A small encoder-decoder audio transcriber, trained from scratch.
Model: 5.84M parameters, log mel input, encoder width 256, decoder layers 8, decoder norm layernorm, decoder activation silu.
Rows from block 3 of the text decoder of a small encoder-decoder audio transcriber, named by matrix and row number. Rows with one number belong to one neuron. Each number is 128 + 32 x the weight over its row's rms, rounded and kept within 0 to 255. All counts start at 0. Numbers have three digits each.
After each neuron's rows are labels from the 100 texts, of 14848, where the neuron reaches its highest value: "tokens" is the input token at the peak. Only what is clearly more common there than usual is listed. The data: short made-up English sentences, spoken by a formant synthesiser in many voices. In brackets: how many of the 100.
# fc1: MLP up (decoder.blocks.3.mlp.fc1.weight, 256x128), inputs 0-63
# fc2: MLP down (decoder.blocks.3.mlp.fc2.weight, 128x256, transposed), outputs 0-63

fc1.238:156113166140102131096090105092167131116079145123066171127073165102094054127100167121131141095156140131168102131124127153136143114074087140136091088108063195175090123146183137109120146127138132
fc2.238:144086170084080149140134132120145128098216214110128117130072093180091189122049115171138121100137092091130093153165110158099128132169123138130116075133088168166123178131155090092122085109129148
tokens: "o" (51); "l" (47)

fc1.71:103151127129138137117126151122149147104152111138080112129174129090142126135120145131072161095192109123155072090129140129108154132161147184122140141102095107089178148116130135103065128121206135
fc2.71:123119130098168128058162101187095094087123137154129179125102113109120134118124135137133116153139166127121162122175149161117224153130090155141127094133076172107081131116083125131139131146169141
tokens: "r" (61); "o" (27)

fc1.90:168118106127150130122073125119136094154133151111138093136166092131080127126123143057149192107131128142129130147129159130126074145178120102145146062124139081128108099100054078110077132130122129
fc2.90:150137127107134101099162093180118205147049120094121126151072063147121125117107149128164059170153130110119100147161130124131157149141094139174050207115121120044148173112119168137077081125127109
tokens: "r" (93)

fc1.234:103091122128107135087129128092170144119153125151133108207054172112107097113107105114118157134127052109121083097144182081130153140149112131135127075120129153128111133136190120128167069110106164
fc2.234:142118128114080179140157118121155129099126154119121171120070114141154128180122141132130041128124126136139166129169070191076118134139111101165088147089099143124122217143178127113101144122126069
tokens: "o" (60); "e" (23)

fc1.78:083131115170144133083161155115127102154105043140107212125140077133062075129185151147082121199152114155156158127156133095125157119126073090127103150168116158086159138117098137148181148160127083
fc2.78:128135100150160118151120086122121119072146208179106079129073091183103084169128072164171115155130102152091129153089125141152137133222104129104068132083121164130129129128128087087129081200106102
tokens: "o" (75); "y" (15)

fc1.75:150181109102173088114128136117090139130100128082127117175120152125133087112097129173215171096103188101154101130121239121026139134154126114106108113109140145120092166118128189154104189153130142
fc2.75:143154093125144132198116095112113116103128125129082126129136120100114194174148190035112122150125239108129101142119133161167168091096045142113115179144121120175122101170147116174123119111174153
tokens: "o" (92); "u" (8)

fc1.129:134142126080154126137119131163105114126163104154121009108154094135139104087121190100137160108111150124129132147135152164106106125119077119125119101125137106149111170130106092149128151128068132
fc2.129:135143126133181158072104127076140123132210081156128102121133161127124114092158137160143121050117126143128085079063165132154148142135114110131161099186141165119099090160095150173080090162142080
tokens: "o" (85); "t" (15)

fc1.123:134124111053141188156165121122173134108133120167105116105133132110132136139161170059161137147079125076103139159075192111196104128121151121164130084126176116124126116089152141085138089117134139
fc2.123:136120043102145191133163126132127093163110138064094130116082078127202149135145151117128129106131120083131131123075092203140110134136169092120115192084145174087114117117123152101159117142104165
tokens: "r" (93)

fc1.23:129126120107129159100120129102135155221100162139122109204130156138114075056184154082095120131117116171156147145128120088117129140088141153145167150163118071096129125121128105099126138103201107
fc2.23:115119061137090146121159129197128130131145144103095088151074127170103095113130120136136148126181112080137127109149164152130095152214113112134173143164098152128148150166180119114115071113099070
tokens: "a" (100)

fc1.114:170174140112130115121095066107150139131121127113085145072141150036166167146145102125154158068086094108130132126104164128153129119123174161139136121126128159102080078183141114046192039100119159
fc2.114:158142125131210139149148078123074130080126127202195120136134131124118129179056087136127116130110134091127107172118105161119129131167159145172079127073048116140202151150086061152142141106119134
tokens: "r" (78); "s" (17)

fc1.51:062184133124168090132169174135128152097082172141128067128159137191095133179103144139142142125122094103129140044147089132130174130119103124180122129163144112106195136043176124135130142126055254
fc2.51:141133135059120169142093149118110130132109055105153058182100127135134115060106161147153094116103129146058077169133168089137129164130140147122071125120206118146109127146170194117186150125127124
tokens: "o" (50); "i" (30); "g" (18)

fc1.214:183160116138101130130098075070119202142094137093095160126124140101159105092157104144178140117110132144105151086151128143151144131141082101130150128094164091115128162133172227142096112134104166
fc2.214:110121091145128151153113152137112125114129127106156111130135128112151150132079118198095099034165084110103183093150123171127125091150126130153145132113142089141180107100148130143070130119230044
tokens: "r" (87); "m" (13)

fc1.85:099185164128142125093153123134176145137086159146072118100107083134118125107128155129094120094108089175121112114146140105162210124093100157097174107141140127129129154159148184076171029090130128
fc2.85:150148151174088132167147165112146149102129131142086109127161136144116133139127022125155105080105106163117126118132096195146137081156120152068110108111095110076143119130150152125138109136092146
tokens: "a" (99)

fc1.210:148142166137121127106094146127140138123120068131156130138123122136124082157156128114118124133140130060148115124145091149108144163132053157130154177168097105087109117110138107138128163132067147
fc2.210:153102148148136110155149140137032195102111139142081122120129143158148182098072145133078140128078126147163131148136190095101122124114082123119173137102099125082115120127121084050178131128167117
tokens: "o" (100)

fc1.197:129141146090140121087126126172103132128123165150106128123080153162116145119130106129081177106116040094190139165123115147139127131117103128143139141147135086117069094150107101169087151055163151
fc2.197:152106203127138115126114114140064128107144140120141152148212187125080149122122091108208128139110216130113154084148144123180098155115105134111123135159103056145175127116126120055154146130123089
tokens: "a" (96)

fc1.27:127116129137127124128125131088146145172118112138143141117136116103112189089131097193179098125163128127128164175132128208081047137089204130096129168104133108116124144175152148113158117175202123
fc2.27:139126129146128141138214165137113185145122122162151141172185138127156127097138108136129102096139165133105077075092120071140128136110059148130137138071098104069159140061095131121128103127112112
tokens: "r" (63); "v" (34)